Weights of a small image denoising autoencoder: 395000 training examples.
Rows from block 11 of the encoder of a small image denoising autoencoder, named by matrix and row number. Rows with one number within an expert belong to one neuron, the router's apart. Each number is 200 + 30 x the weight over its row's rms, rounded and kept within 0 to 999. All counts start at 0. After the name is the row's rms in percent of the matrix's.
Before each expert's rows are labels from the 100 images, of 14848, where the router gives the expert most weight on average: "responds to" is what is common among them; "peak on" is the class under the peak. Only what is clearly more common there than usual is listed. The data: small renderings of single solids in any pose.
# router: router (encoder.blocks.11.mlp.router.weight, 8x256, trained with AdamW), inputs 172-255
# up: expert up (encoder.blocks.11.mlp.up, 8x128x256), inputs 172-255
# down: expert down (encoder.blocks.11.mlp.down, 8x256x128, transposed), outputs 172-255

# expert 4
responds to: red
peak on: solid
router.4,102,228,178,198,206,203,165,134,254,199,206,234,198,219,162,183,174,147,258,199,171,207,253,161,207,178,209,217,251,140,204,218,244,217,207,224,168,189,161,181,207,197,166,138,209,249,249,195,230,173,190,235,237,212,232,189,250,212,179,167,242,159,206,231,164,141,217,193,201,182,237,209,172,186,196,201,214,191,169,185,228,209,176,219,172
up.0,105,184,188,189,162,160,192,196,235,209,226,217,252,180,123,196,245,178,230,186,204,183,193,204,233,214,186,223,260,161,248,248,216,196,193,182,183,210,193,242,221,246,223,199,195,220,170,206,198,202,227,166,151,189,225,220,209,247,204,195,241,231,189,200,211,224,233,228,147,209,193,191,240,146,203,198,208,206,194,162,160,134,164,237,231
down.0,103,148,263,173,204,230,210,202,156,200,227,195,209,171,228,265,177,242,239,234,168,194,168,222,181,203,177,203,165,210,169,210,205,256,263,207,190,223,211,175,151,210,185,204,158,155,202,180,211,220,194,219,201,200,184,156,158,223,243,179,199,214,180,219,155,201,204,245,199,167,226,192,197,212,194,198,156,253,223,225,221,250,266,183,207
up.1,110,189,236,244,185,185,265,207,221,168,223,226,219,227,240,195,174,252,238,215,211,173,234,214,184,175,157,227,210,230,179,214,193,160,175,235,212,223,179,199,236,153,251,213,214,203,196,250,243,208,241,189,226,214,182,177,233,174,232,214,216,240,214,213,178,274,213,209,214,134,199,208,232,249,231,199,192,160,156,190,205,220,236,182,260
down.1,112,193,202,233,211,235,124,126,168,219,251,279,188,244,154,269,167,195,186,182,200,224,216,206,240,166,200,190,177,174,193,216,201,265,213,177,208,198,187,209,222,188,162,221,238,161,224,232,222,187,170,196,191,196,167,196,202,247,187,221,178,192,123,197,223,173,203,212,222,217,224,175,200,156,204,155,251,244,254,203,193,206,182,212,164
up.2,088,209,212,272,223,137,222,153,201,111,192,256,202,218,182,164,186,200,182,163,164,207,204,199,276,218,245,168,148,228,237,233,188,153,200,213,205,177,212,246,229,166,255,195,195,244,221,211,193,173,156,236,227,221,165,150,220,177,201,232,192,174,181,203,235,215,196,166,245,183,222,222,232,254,191,232,174,198,178,181,227,176,172,290,191
down.2,090,182,197,216,246,209,210,219,217,228,209,148,173,182,224,218,222,257,220,194,191,176,242,250,189,160,212,191,161,192,184,189,195,218,211,183,191,252,192,188,150,232,178,234,162,194,200,231,240,203,182,225,174,160,211,227,180,161,161,222,167,202,149,209,224,219,214,203,182,221,175,193,141,189,173,185,177,189,221,218,189,238,261,204,196
up.3,113,216,225,181,189,162,211,224,242,158,165,285,194,180,187,186,162,176,244,226,226,200,235,208,189,222,192,226,189,199,206,246,180,274,174,174,189,201,148,228,225,196,208,183,232,161,227,184,188,164,179,186,170,158,208,244,147,176,214,220,198,178,208,232,162,170,160,198,190,148,201,202,187,212,195,204,224,205,201,169,157,179,156,233,215
down.3,110,154,215,190,239,217,247,233,131,197,227,99,227,222,206,209,224,187,194,166,213,201,147,192,224,194,180,195,144,213,156,221,238,146,202,175,204,243,214,234,208,226,215,250,197,242,209,210,231,213,203,184,247,222,228,220,246,169,192,206,193,218,183,220,198,237,212,180,199,214,172,189,211,186,146,170,156,168,264,266,204,199,220,158,220
up.4,096,236,226,208,224,221,207,171,212,260,233,232,159,228,191,241,214,233,176,245,227,207,233,176,224,228,181,200,220,179,216,224,195,208,189,206,194,259,197,176,171,247,168,217,250,164,230,206,203,230,194,202,261,205,196,215,170,210,191,177,223,206,159,165,150,294,172,201,155,255,189,215,228,234,229,204,231,219,246,207,207,152,236,227,220
down.4,092,215,241,195,200,159,218,198,282,180,212,220,215,201,225,201,192,199,191,175,181,201,211,222,199,205,179,215,207,171,209,227,193,284,192,150,146,160,196,176,208,181,229,214,188,244,133,213,234,168,208,202,192,224,196,206,176,197,172,240,206,198,198,188,220,213,200,219,179,152,203,167,136,181,207,209,204,152,211,208,274,246,239,188,191
up.5,101,208,268,216,178,204,197,203,180,198,231,265,215,230,226,208,218,152,225,185,216,221,239,206,221,202,218,197,219,239,208,255,174,212,202,180,176,171,168,249,230,210,166,189,154,215,209,216,158,178,182,188,198,188,214,197,205,283,211,220,172,195,171,226,230,220,187,200,243,195,194,234,187,213,136,211,178,167,225,224,199,236,245,243,178
down.5,100,195,195,199,227,221,183,228,195,150,211,147,218,183,177,191,172,286,212,203,204,210,178,184,138,201,160,200,196,208,211,134,228,213,199,215,238,220,208,172,194,210,220,226,232,113,181,163,246,193,204,195,196,218,149,184,219,227,177,164,217,187,206,165,182,178,172,217,223,177,148,186,215,229,195,205,164,224,169,182,208,186,220,168,184
up.6,090,200,181,226,166,202,203,241,261,222,214,219,237,204,227,201,201,251,217,181,241,196,204,198,271,172,196,185,182,198,120,227,195,173,175,232,228,204,237,245,198,206,197,267,238,223,141,153,198,216,221,208,192,247,136,184,215,162,188,191,233,160,249,183,195,227,210,214,265,200,221,239,191,246,185,185,220,205,227,243,220,162,225,170,218
down.6,099,171,231,186,222,191,155,153,219,206,242,249,173,205,152,177,178,162,230,145,200,192,205,187,150,184,207,204,225,130,222,210,209,268,229,213,149,179,160,182,244,182,209,209,203,208,216,225,231,169,235,196,180,234,183,194,201,263,243,153,242,193,141,210,160,193,186,178,235,176,200,195,247,224,232,191,230,206,164,199,233,196,248,249,189
up.7,080,242,256,187,213,156,192,210,240,222,140,164,168,229,205,252,229,209,219,186,242,163,191,191,217,224,243,215,191,225,222,204,164,234,206,176,108,248,177,217,159,174,208,240,194,154,204,231,200,223,192,239,167,255,212,234,238,256,203,213,201,148,204,164,203,190,231,212,215,256,177,216,221,217,213,182,251,206,264,174,184,230,179,265,236
down.7,080,182,218,179,199,203,176,139,178,229,243,201,219,209,172,183,198,220,205,210,199,143,170,242,200,186,148,238,176,193,177,195,184,204,170,243,206,225,257,133,199,219,174,179,243,233,127,209,189,186,206,211,224,86,212,173,179,204,195,174,235,201,218,240,155,157,158,186,214,180,194,135,162,211,199,203,207,260,243,225,179,188,245,156,182
up.8,092,214,172,203,230,173,179,177,194,174,214,216,176,216,180,232,234,217,198,190,176,197,275,201,184,174,210,169,169,210,196,219,195,184,154,229,174,136,152,160,206,165,192,181,201,196,180,207,239,227,155,158,176,204,271,200,176,189,286,201,216,180,181,204,165,152,209,246,166,200,227,194,195,231,185,204,120,222,178,243,228,168,254,205,172
down.8,084,198,166,192,211,220,205,215,188,177,193,225,215,226,175,188,173,172,206,218,146,230,231,129,227,209,239,209,224,196,209,160,163,232,230,200,208,221,236,231,176,174,231,233,219,250,228,219,200,204,189,228,220,230,174,200,190,173,196,216,173,232,225,140,269,205,134,185,250,219,226,159,222,189,169,182,229,154,195,140,197,185,178,169,205
up.9,121,173,194,218,192,151,146,177,153,174,204,205,118,201,186,215,189,201,256,180,166,168,214,183,205,247,245,203,226,155,210,219,214,159,172,271,221,163,208,183,193,244,175,172,198,179,236,186,201,239,187,217,186,186,217,207,206,190,205,202,228,198,211,206,226,165,170,208,224,204,221,211,189,222,206,241,169,211,208,240,166,230,173,175,180
down.9,113,207,193,214,246,184,232,229,132,163,203,174,218,221,202,178,264,190,195,207,225,182,223,234,177,181,194,235,188,241,270,188,196,211,147,128,222,256,157,228,136,211,174,204,220,219,185,204,205,163,198,162,179,198,179,239,176,199,118,258,216,191,181,240,206,234,201,178,149,191,207,212,156,223,202,180,195,157,211,162,183,202,204,215,172
up.10,108,281,215,202,164,154,234,213,154,190,197,224,183,211,196,205,230,192,218,177,199,189,233,174,200,193,199,181,225,230,168,250,188,225,227,203,175,227,215,238,197,201,243,235,179,176,219,219,187,200,188,226,244,177,200,186,173,218,265,177,235,179,263,205,178,234,214,190,218,214,226,227,211,240,183,235,242,164,202,268,234,236,242,171,215
down.10,101,215,230,194,249,167,173,181,230,218,217,187,203,231,217,197,246,264,197,211,200,229,161,211,194,198,237,229,186,185,224,160,206,214,172,220,218,241,212,152,221,219,181,199,253,216,194,198,229,183,178,189,210,201,189,204,191,189,178,204,223,269,155,219,157,189,182,246,187,229,160,97,183,177,220,197,185,243,186,172,178,198,266,206,213
up.11,101,245,193,189,223,158,184,250,206,168,199,232,241,208,273,239,179,149,117,241,219,192,180,198,202,259,220,164,242,195,229,191,222,219,218,218,219,212,211,158,204,198,173,223,172,228,219,211,186,225,212,224,171,181,218,223,229,187,245,183,214,149,261,181,210,214,198,212,194,237,196,172,206,189,174,198,190,215,187,222,195,199,234,138,210
down.11,094,127,247,194,210,198,192,151,215,182,180,214,179,166,174,188,202,238,245,187,213,236,202,196,203,221,172,238,139,218,234,197,222,226,234,201,224,199,194,224,184,165,177,167,216,208,166,229,236,205,149,234,211,233,207,201,194,194,161,218,174,191,163,241,188,228,229,204,218,181,146,106,137,187,238,175,195,199,253,195,182,215,233,215,156
up.12,104,203,205,210,206,214,193,228,234,195,177,221,248,220,129,164,210,174,167,237,217,222,209,242,190,206,198,202,159,251,163,228,206,218,177,184,175,194,202,215,204,229,217,186,211,212,206,189,145,173,173,230,224,225,169,177,225,219,177,159,192,220,184,209,222,138,158,204,226,223,177,237,196,143,223,222,163,205,161,234,170,198,188,205,209
down.12,098,232,222,185,212,181,243,210,203,168,232,217,193,174,200,179,184,162,242,216,229,198,219,149,242,135,197,207,211,151,182,139,178,176,172,220,165,183,212,209,190,217,202,241,210,225,174,212,234,191,223,184,172,144,233,222,205,159,142,244,178,183,222,226,228,240,162,201,243,219,224,123,226,222,209,221,186,176,211,174,182,193,265,213,208

# expert 6
responds to: orange; yellow
peak on: solid
router.6,074,264,186,241,204,207,133,155,195,197,186,229,236,188,195,154,185,264,231,218,181,213,165,196,139,190,221,232,195,216,181,235,214,251,210,244,202,226,188,202,213,221,207,210,217,176,208,170,178,172,151,180,170,178,166,225,226,223,251,168,178,183,162,212,198,120,185,185,194,208,210,197,158,206,220,181,246,244,154,154,165,218,190,206,158
up.0,098,211,277,257,189,175,189,214,197,202,206,183,196,174,230,205,214,207,205,213,158,212,193,210,247,174,148,179,247,188,158,224,159,150,213,211,192,147,218,180,221,221,208,159,188,180,218,225,190,241,177,189,166,226,141,226,154,171,209,199,187,201,246,227,202,207,179,223,199,213,247,232,193,191,173,180,258,187,193,235,205,171,199,161,189
down.0,097,191,154,224,197,261,225,206,268,208,218,205,160,199,162,228,198,200,177,207,186,238,208,156,195,209,224,235,176,208,228,178,234,212,204,166,149,201,227,220,185,217,216,225,174,156,195,147,184,194,227,205,187,148,202,169,223,217,218,180,189,164,151,144,234,204,213,216,227,209,182,93,213,186,185,234,246,214,246,183,185,237,222,243,190
up.1,095,225,138,260,225,193,223,156,151,202,187,228,182,188,137,229,240,203,266,238,162,246,206,209,264,181,193,238,185,164,247,165,204,217,218,200,167,194,227,236,195,238,242,209,263,200,209,241,206,208,187,241,200,217,188,217,193,198,244,180,149,203,169,193,184,242,196,216,197,198,188,217,198,243,208,232,261,166,168,240,146,242,195,242,225
down.1,103,192,206,203,222,147,193,189,217,225,194,222,198,172,237,141,219,155,192,198,188,202,207,199,153,195,245,161,226,180,233,185,171,264,197,174,213,185,182,167,151,201,189,179,195,180,184,196,229,200,201,180,203,240,221,209,218,245,209,238,226,153,131,211,256,226,185,173,231,216,251,189,204,228,170,167,237,208,218,191,222,229,270,231,168
up.2,122,238,247,187,166,196,159,153,168,201,200,235,189,250,190,266,132,206,216,228,187,215,173,225,224,188,173,138,190,216,184,236,215,154,220,198,225,196,186,230,240,247,198,166,159,210,190,178,177,197,225,164,189,154,206,195,152,271,147,126,200,220,222,230,221,180,183,188,214,193,183,189,199,237,264,196,153,192,191,131,190,226,207,227,233
down.2,125,171,196,208,194,254,230,242,209,194,212,145,197,112,164,147,203,208,218,180,159,199,217,213,160,167,208,230,209,176,236,199,165,292,158,172,203,216,184,184,134,179,214,224,253,177,211,237,191,197,142,179,175,245,233,217,215,163,203,178,228,176,177,160,216,208,178,217,169,233,184,202,185,204,154,201,227,206,195,231,185,203,186,204,188
up.3,105,213,170,194,198,213,184,258,227,258,247,213,190,178,212,244,186,234,195,197,160,244,215,167,194,207,282,236,221,238,187,170,186,183,179,221,223,223,181,233,202,214,224,223,232,218,182,171,243,226,251,183,216,235,157,128,219,225,224,253,178,185,190,183,216,239,220,222,191,266,214,248,250,224,175,219,234,237,199,182,237,158,233,202,203
down.3,106,224,191,215,208,120,197,201,132,175,166,217,198,215,216,183,222,185,201,220,222,210,220,175,146,176,198,204,179,175,200,246,202,237,221,181,193,205,189,158,223,208,205,204,210,237,131,183,263,230,223,189,184,225,250,234,188,212,191,185,212,189,188,239,178,149,160,188,210,208,218,123,175,245,226,175,204,223,187,151,226,191,250,200,190
up.4,095,233,190,226,200,205,186,166,208,170,201,187,211,202,100,171,223,211,228,260,175,182,238,216,180,168,216,162,243,192,251,226,219,180,167,177,168,222,258,207,185,139,171,173,214,211,200,160,204,229,152,164,201,208,190,205,160,200,210,185,222,199,241,235,237,180,180,156,150,221,227,221,181,273,203,188,195,228,227,269,207,193,177,222,226
down.4,094,204,212,156,179,255,230,179,254,219,199,151,155,176,234,184,174,169,173,168,214,243,241,208,179,195,213,183,194,174,210,173,195,185,207,252,226,192,201,172,188,225,205,174,144,156,209,212,259,181,227,192,243,207,203,161,231,208,199,201,176,183,203,176,141,195,178,198,196,245,225,198,230,152,176,187,274,196,195,155,228,201,216,225,139
up.5,116,169,215,205,217,192,203,180,200,203,202,202,208,147,147,127,227,225,200,252,187,182,229,254,167,153,164,202,193,199,192,232,201,219,204,198,182,169,205,210,193,168,221,218,214,187,234,220,193,216,157,115,204,193,242,234,190,178,207,241,260,166,204,190,209,204,247,195,184,174,216,206,195,249,180,160,193,224,202,187,172,165,204,216,209
down.5,106,233,174,168,204,163,205,222,172,255,224,128,199,219,242,269,217,201,182,150,193,198,199,172,223,214,203,196,200,218,154,147,224,193,219,215,205,237,201,200,191,192,170,194,218,203,178,194,243,182,220,197,221,159,190,179,244,181,236,208,211,207,140,182,138,184,172,220,219,250,199,198,228,199,192,203,195,249,163,190,178,206,193,214,181
up.6,100,188,231,191,218,124,210,207,197,215,148,187,221,221,208,213,218,221,186,179,198,193,157,194,219,195,149,195,212,243,205,202,222,197,173,235,228,184,153,166,199,208,202,235,134,204,242,212,153,258,225,169,178,170,238,199,248,184,192,207,185,170,205,180,203,166,228,228,207,199,174,216,215,240,216,248,184,242,201,239,209,186,238,183,201
down.6,106,233,175,201,189,203,196,188,200,254,224,211,171,205,198,222,205,213,220,190,160,181,258,180,187,191,229,225,201,176,193,167,183,181,172,171,201,233,213,254,191,196,193,197,184,216,165,158,216,176,236,212,227,200,157,236,208,255,164,209,221,210,139,251,167,252,197,188,248,195,242,104,202,176,163,206,185,115,203,174,173,182,244,218,177
up.7,094,232,201,216,173,202,212,273,159,214,225,156,172,244,212,172,184,104,233,213,223,219,212,195,232,194,171,219,205,210,170,213,217,141,238,196,233,196,221,216,227,204,189,235,203,214,258,230,199,185,174,170,217,191,279,159,253,169,220,260,220,210,234,174,216,182,244,210,185,244,220,181,188,206,268,189,218,202,214,215,218,254,215,179,200
down.7,087,156,187,230,239,136,201,160,228,247,156,189,237,197,207,225,207,267,208,197,172,186,201,210,217,183,221,197,181,163,207,243,186,251,165,160,232,174,202,185,188,203,229,215,229,226,175,176,228,227,203,228,209,165,178,220,202,303,231,180,261,221,199,226,165,214,148,172,188,175,182,203,205,170,191,234,216,219,225,204,208,173,224,208,191
up.8,105,188,185,181,203,237,226,177,184,138,198,207,167,205,187,210,157,232,203,193,162,178,163,197,199,196,183,151,140,198,143,188,168,227,166,174,197,184,194,212,187,168,176,177,183,233,198,143,187,143,200,157,197,178,194,224,192,165,231,233,190,157,139,170,194,209,156,252,197,153,207,143,187,231,154,193,188,187,175,188,168,198,179,218,169
down.8,098,160,152,227,173,179,210,210,206,184,203,217,217,199,166,173,169,172,213,178,201,197,228,169,211,193,202,236,197,211,178,181,210,143,188,212,208,191,170,222,209,181,198,253,176,179,191,231,194,180,151,213,201,212,182,192,156,238,185,142,212,185,233,159,208,154,245,175,278,200,193,226,207,208,141,201,181,214,186,238,216,218,186,236,220
up.9,092,205,208,210,179,197,226,200,223,244,181,203,162,204,181,205,164,220,201,201,190,185,237,207,198,202,210,161,181,186,236,231,187,231,199,190,209,214,169,218,212,212,181,220,213,183,197,131,272,171,184,195,134,192,173,179,218,218,246,158,156,144,206,169,193,189,214,234,174,189,196,147,231,232,162,179,212,199,210,215,214,192,196,245,160
down.9,092,193,198,192,184,191,168,187,222,263,242,206,225,167,238,155,244,205,214,199,229,220,163,180,205,171,202,195,230,179,215,215,200,241,213,231,169,231,133,176,186,136,200,180,195,237,187,220,157,196,194,219,182,194,234,222,196,156,179,235,244,256,148,231,165,180,185,193,199,236,220,248,114,267,230,207,180,228,138,204,160,177,234,217,241
up.10,089,174,258,170,189,186,199,200,171,200,206,190,232,243,233,246,136,217,179,194,233,170,195,243,194,243,147,278,220,250,221,197,204,181,228,194,205,205,159,149,144,225,265,160,271,234,220,204,215,180,251,188,257,205,176,223,239,201,215,245,218,175,187,215,186,203,219,231,246,153,232,166,186,239,217,214,222,211,228,204,201,234,207,182,244
down.10,089,222,221,218,194,201,205,170,219,250,234,223,185,185,157,224,229,211,226,162,198,227,196,182,254,184,217,185,227,175,188,248,199,266,177,174,230,192,217,193,240,132,219,225,167,206,144,162,235,228,218,219,161,173,191,244,173,255,222,245,219,182,162,226,158,163,184,166,210,236,159,148,209,186,170,166,146,244,205,195,225,199,226,193,160
up.11,098,211,183,209,190,234,170,266,225,209,213,188,181,218,240,170,164,219,185,183,201,248,228,204,165,201,217,200,234,201,166,160,238,223,155,225,209,239,173,189,191,187,199,186,231,243,191,171,209,247,256,182,272,189,200,201,210,251,196,212,180,205,238,180,224,176,218,246,163,198,197,199,179,233,163,181,196,175,199,210,142,190,264,161,244
down.11,117,200,151,223,259,158,169,165,233,233,248,285,191,235,188,232,168,172,189,228,264,188,202,202,216,146,208,170,188,241,184,167,158,183,265,186,188,257,184,230,205,169,186,203,158,210,199,187,214,220,199,213,144,184,187,201,209,225,257,215,197,155,85,213,183,159,190,259,227,218,234,217,197,196,206,202,218,207,193,195,186,187,170,251,204
up.12,100,174,270,204,220,196,202,193,239,136,156,192,220,170,226,190,216,234,193,223,203,234,168,181,176,234,223,221,178,190,227,184,184,186,214,220,222,231,176,224,211,207,215,198,183,244,245,239,138,197,178,246,263,205,188,239,204,259,226,179,265,252,204,190,116,229,207,165,175,198,215,230,246,212,180,211,173,188,192,220,211,208,194,231,229
down.12,104,227,206,235,143,213,213,166,168,235,191,196,198,181,238,254,188,232,220,167,186,213,205,208,202,169,177,204,199,170,175,236,195,212,159,199,238,199,187,153,200,210,207,245,203,219,175,178,257,221,145,179,179,174,190,202,221,194,210,166,183,209,177,225,192,240,158,197,238,220,214,151,212,208,208,138,245,212,185,195,254,182,244,207,186

# expert 5
responds to: black; teal
peak on: solid
router.5,092,152,191,194,221,218,212,172,192,177,225,198,185,209,160,162,242,143,190,176,204,204,190,187,221,169,197,167,176,211,175,226,185,179,233,210,193,176,156,208,191,191,205,174,261,237,173,185,224,177,200,143,216,180,196,200,217,198,210,206,241,178,174,160,174,205,202,215,218,202,201,178,210,201,219,155,264,156,165,195,231,183,153,220,149
up.0,112,199,161,216,181,168,184,177,280,199,211,227,174,251,177,140,213,179,200,189,183,217,143,215,177,168,205,172,194,199,229,222,179,191,167,220,193,168,149,223,187,181,235,233,192,263,191,252,175,246,183,185,195,237,202,292,232,215,226,255,220,240,183,174,236,169,185,269,174,231,141,173,230,191,229,227,214,155,194,221,171,234,184,229,170
down.0,125,212,187,208,262,198,179,218,223,229,159,156,170,218,241,237,217,187,196,252,240,223,213,229,158,199,183,176,181,205,188,213,202,218,252,217,277,211,147,191,204,217,156,197,203,168,211,186,241,195,215,226,235,159,138,173,169,144,221,194,142,157,197,161,166,158,206,180,249,204,240,303,215,219,215,178,199,282,210,191,211,216,231,161,203
up.1,105,210,192,171,225,151,262,192,173,207,182,212,219,193,222,155,283,226,151,171,182,195,201,246,229,219,208,204,153,196,191,242,191,210,242,201,190,218,273,243,238,192,184,187,214,219,208,176,226,218,187,161,202,228,196,220,189,191,161,248,175,176,192,191,155,260,238,210,193,217,207,230,206,241,177,240,216,162,241,276,175,130,210,199,199
down.1,106,192,224,220,228,202,210,140,173,232,220,197,187,210,199,216,180,251,206,200,231,233,222,189,215,215,221,181,218,222,224,232,154,196,163,149,201,202,163,183,211,193,183,177,159,196,201,232,193,212,133,254,195,166,164,189,160,213,236,204,250,222,153,254,240,172,160,208,170,196,215,186,130,186,208,168,186,235,213,181,228,285,210,211,217
up.2,102,175,190,208,216,190,214,198,234,179,200,134,186,170,185,183,155,156,169,181,211,221,210,136,205,249,214,238,187,246,242,187,185,199,206,216,189,190,185,254,224,218,222,200,212,236,246,234,180,185,179,192,203,185,213,240,212,234,228,248,198,195,192,251,181,191,189,185,263,184,209,247,239,211,173,212,189,171,137,221,235,152,267,217,258
down.2,101,227,194,130,235,217,168,206,172,217,220,236,137,225,245,224,219,246,202,196,192,164,198,199,213,190,205,217,169,137,208,221,197,228,195,184,226,245,210,223,198,184,176,182,201,221,221,203,260,190,201,233,189,232,281,168,215,167,178,204,202,239,172,147,222,196,156,250,140,161,257,199,180,241,204,196,240,230,226,171,159,190,177,219,199
up.3,102,190,226,198,194,206,232,244,220,242,207,229,240,198,185,196,220,182,184,254,213,157,219,196,165,159,195,130,207,253,229,248,249,167,241,203,182,266,176,208,217,142,208,194,169,202,181,153,202,232,155,210,193,188,188,163,219,208,170,223,222,242,223,227,211,207,217,180,172,169,153,198,274,145,213,206,225,131,183,187,127,214,161,151,193
down.3,117,203,170,211,256,194,190,173,146,213,181,217,141,194,143,247,197,212,176,142,233,227,218,216,206,169,196,206,213,206,170,183,193,225,240,203,196,185,225,201,169,227,190,224,236,178,178,207,263,210,269,204,212,216,163,211,192,163,202,173,178,161,189,197,177,158,200,226,252,197,236,226,186,203,184,206,202,247,221,235,204,225,210,187,177
up.4,104,201,170,249,204,177,198,156,174,233,211,223,230,210,245,244,226,191,185,223,222,188,198,201,250,190,256,221,244,147,181,216,192,215,224,212,257,211,207,179,217,216,234,268,196,221,202,178,245,235,206,200,237,204,205,214,141,211,232,207,192,223,247,205,220,242,231,249,173,205,140,207,214,227,210,195,198,206,187,173,161,193,201,217,202
down.4,090,216,185,207,209,187,215,226,180,216,224,176,170,199,244,196,196,182,215,148,175,240,231,193,202,170,157,198,242,187,177,209,162,252,187,188,173,186,205,189,228,213,232,188,193,198,123,181,266,189,183,226,171,211,205,210,244,243,176,229,249,177,188,217,161,173,144,151,212,233,251,189,186,214,202,194,199,237,214,218,224,202,229,197,215
up.5,095,173,220,219,202,252,244,230,185,240,209,180,181,219,216,253,236,142,189,208,210,248,193,223,205,187,164,217,216,208,208,220,203,139,240,175,274,229,225,221,219,239,171,135,195,240,224,215,200,200,179,216,179,178,216,241,206,245,217,248,217,222,138,239,177,201,247,189,201,223,178,271,206,188,218,183,205,179,210,217,176,237,186,130,153
down.5,090,210,162,174,154,180,211,180,219,268,191,231,211,174,250,178,159,217,233,142,205,194,219,188,187,201,225,151,201,164,188,235,166,307,168,229,203,175,213,186,196,200,226,243,212,181,159,180,254,203,205,190,181,190,173,167,215,182,141,194,204,228,226,199,228,208,188,211,210,143,220,145,151,221,219,221,240,201,162,204,203,130,195,211,196
up.6,093,212,157,234,142,270,161,162,200,218,158,184,164,238,185,204,192,201,217,163,148,210,247,171,170,182,179,183,158,215,267,222,205,217,195,209,172,207,208,205,208,197,185,154,181,185,220,208,164,177,211,161,209,224,236,151,191,230,184,171,186,181,155,211,203,233,233,172,206,128,231,221,149,241,197,234,203,202,193,152,247,204,162,208,242
down.6,092,203,238,206,211,165,260,214,183,148,175,190,221,151,214,217,217,175,189,163,225,230,180,172,201,231,201,197,201,184,225,193,203,153,187,237,207,205,197,150,204,253,194,175,243,235,144,196,187,243,226,223,139,241,205,178,233,189,214,166,209,235,222,163,224,196,193,173,186,182,210,225,204,185,237,212,193,185,227,236,171,186,251,212,196
up.7,113,208,190,235,173,205,227,218,218,188,211,216,225,235,170,155,129,203,181,205,243,166,193,223,197,210,207,210,213,245,235,237,226,204,166,224,234,248,184,198,221,255,208,183,229,205,181,224,214,182,208,195,203,235,235,196,211,140,179,235,221,269,174,206,218,202,202,185,187,184,167,182,161,193,188,165,230,149,216,181,157,187,242,230,224
down.7,131,196,228,154,210,256,208,192,261,199,208,214,172,188,188,223,248,238,229,270,186,214,184,217,159,165,180,184,187,208,198,169,206,197,216,200,159,204,209,202,204,223,153,185,205,223,191,176,228,230,246,146,218,148,193,188,157,261,244,227,236,179,192,223,184,161,176,207,227,198,228,229,244,211,218,235,206,194,221,185,228,263,216,192,182
up.8,096,171,141,178,212,270,248,235,205,220,246,203,182,207,238,187,165,214,199,241,187,196,242,158,237,193,206,239,190,170,225,248,152,231,207,205,223,249,168,177,206,224,183,173,197,213,223,157,240,185,246,201,224,202,251,213,157,188,173,164,235,198,213,164,196,244,235,205,186,171,181,201,176,181,226,185,226,246,255,184,249,180,241,206,258
down.8,093,221,261,211,166,169,168,143,199,218,234,234,164,219,174,190,208,187,186,182,220,200,166,242,199,177,193,185,229,196,174,230,185,251,153,228,179,186,266,204,207,203,188,193,198,198,138,251,271,233,173,159,198,181,150,197,205,277,189,243,210,215,123,253,193,185,162,186,196,196,261,199,242,261,234,205,244,166,195,192,208,156,181,251,193
up.9,094,166,217,198,185,232,243,211,203,231,171,247,175,168,222,130,236,189,178,208,207,197,190,206,221,190,200,217,235,192,216,229,170,226,165,156,186,189,173,187,207,180,226,180,194,220,198,233,216,209,235,207,209,218,202,178,185,149,172,197,186,190,165,200,160,238,206,252,159,203,182,180,255,213,151,181,208,210,207,222,164,188,198,194,172
down.9,097,177,197,230,193,231,197,188,192,158,179,140,240,133,166,190,163,257,240,165,198,211,190,209,226,204,224,212,199,219,169,252,213,178,180,224,217,222,185,233,186,203,225,248,116,236,275,209,195,228,139,225,225,205,199,241,194,208,231,166,243,196,187,172,216,214,162,162,201,210,194,232,222,206,219,165,209,233,213,221,273,228,176,214,219
up.10,095,165,188,216,175,208,215,181,240,207,268,219,210,189,148,187,146,194,192,202,217,187,195,170,208,229,243,204,250,172,217,207,224,189,193,246,183,205,199,197,169,212,200,204,155,189,182,227,214,235,185,178,174,228,154,196,189,214,243,201,192,156,182,243,212,233,166,184,165,229,221,246,153,243,247,179,215,211,191,170,191,222,193,249,237
down.10,087,204,179,237,179,139,194,181,193,257,161,231,222,172,262,183,209,178,182,172,206,193,217,182,238,174,234,193,204,141,178,247,180,200,226,167,188,263,194,208,199,175,244,255,200,207,153,220,254,192,203,230,218,244,219,241,208,171,208,182,194,190,174,187,182,249,160,228,226,188,186,153,221,206,185,182,209,222,210,207,200,205,257,164,229
up.11,098,229,239,212,228,221,217,158,130,225,208,200,178,210,197,256,254,199,239,246,197,195,187,197,191,258,186,205,221,253,213,238,166,138,177,195,261,162,205,236,195,180,221,190,171,189,231,190,215,181,224,201,216,158,148,162,155,189,200,223,185,174,241,199,183,184,185,192,231,233,212,205,194,200,213,156,181,211,212,120,219,180,151,175,214
down.11,100,187,211,229,197,229,194,216,266,192,187,221,215,227,188,173,169,214,136,143,200,192,226,182,202,164,241,163,183,196,168,179,209,223,203,233,192,210,238,192,198,156,183,238,203,264,198,263,204,244,169,172,201,184,169,219,227,180,204,232,208,230,173,253,206,237,221,180,169,169,193,210,180,166,140,201,160,249,219,226,228,180,218,225,201
up.12,100,180,238,114,167,154,194,197,181,238,193,178,196,191,198,223,244,243,163,191,207,148,239,191,168,238,205,224,254,210,174,201,191,194,231,188,217,208,171,190,179,238,229,196,231,232,203,191,227,175,209,244,200,207,208,201,196,196,257,209,221,182,207,171,209,222,220,275,207,182,226,184,209,210,196,190,202,210,233,215,242,191,241,174,230
down.12,090,248,224,244,242,247,175,216,243,157,252,223,230,171,211,223,212,187,211,233,174,213,217,154,221,170,210,148,205,182,217,192,180,202,185,192,211,210,204,206,258,146,201,211,199,214,178,179,187,209,190,182,211,240,178,195,239,232,216,222,212,199,194,199,187,155,224,160,245,208,209,156,207,244,222,247,244,163,222,184,152,172,240,222,197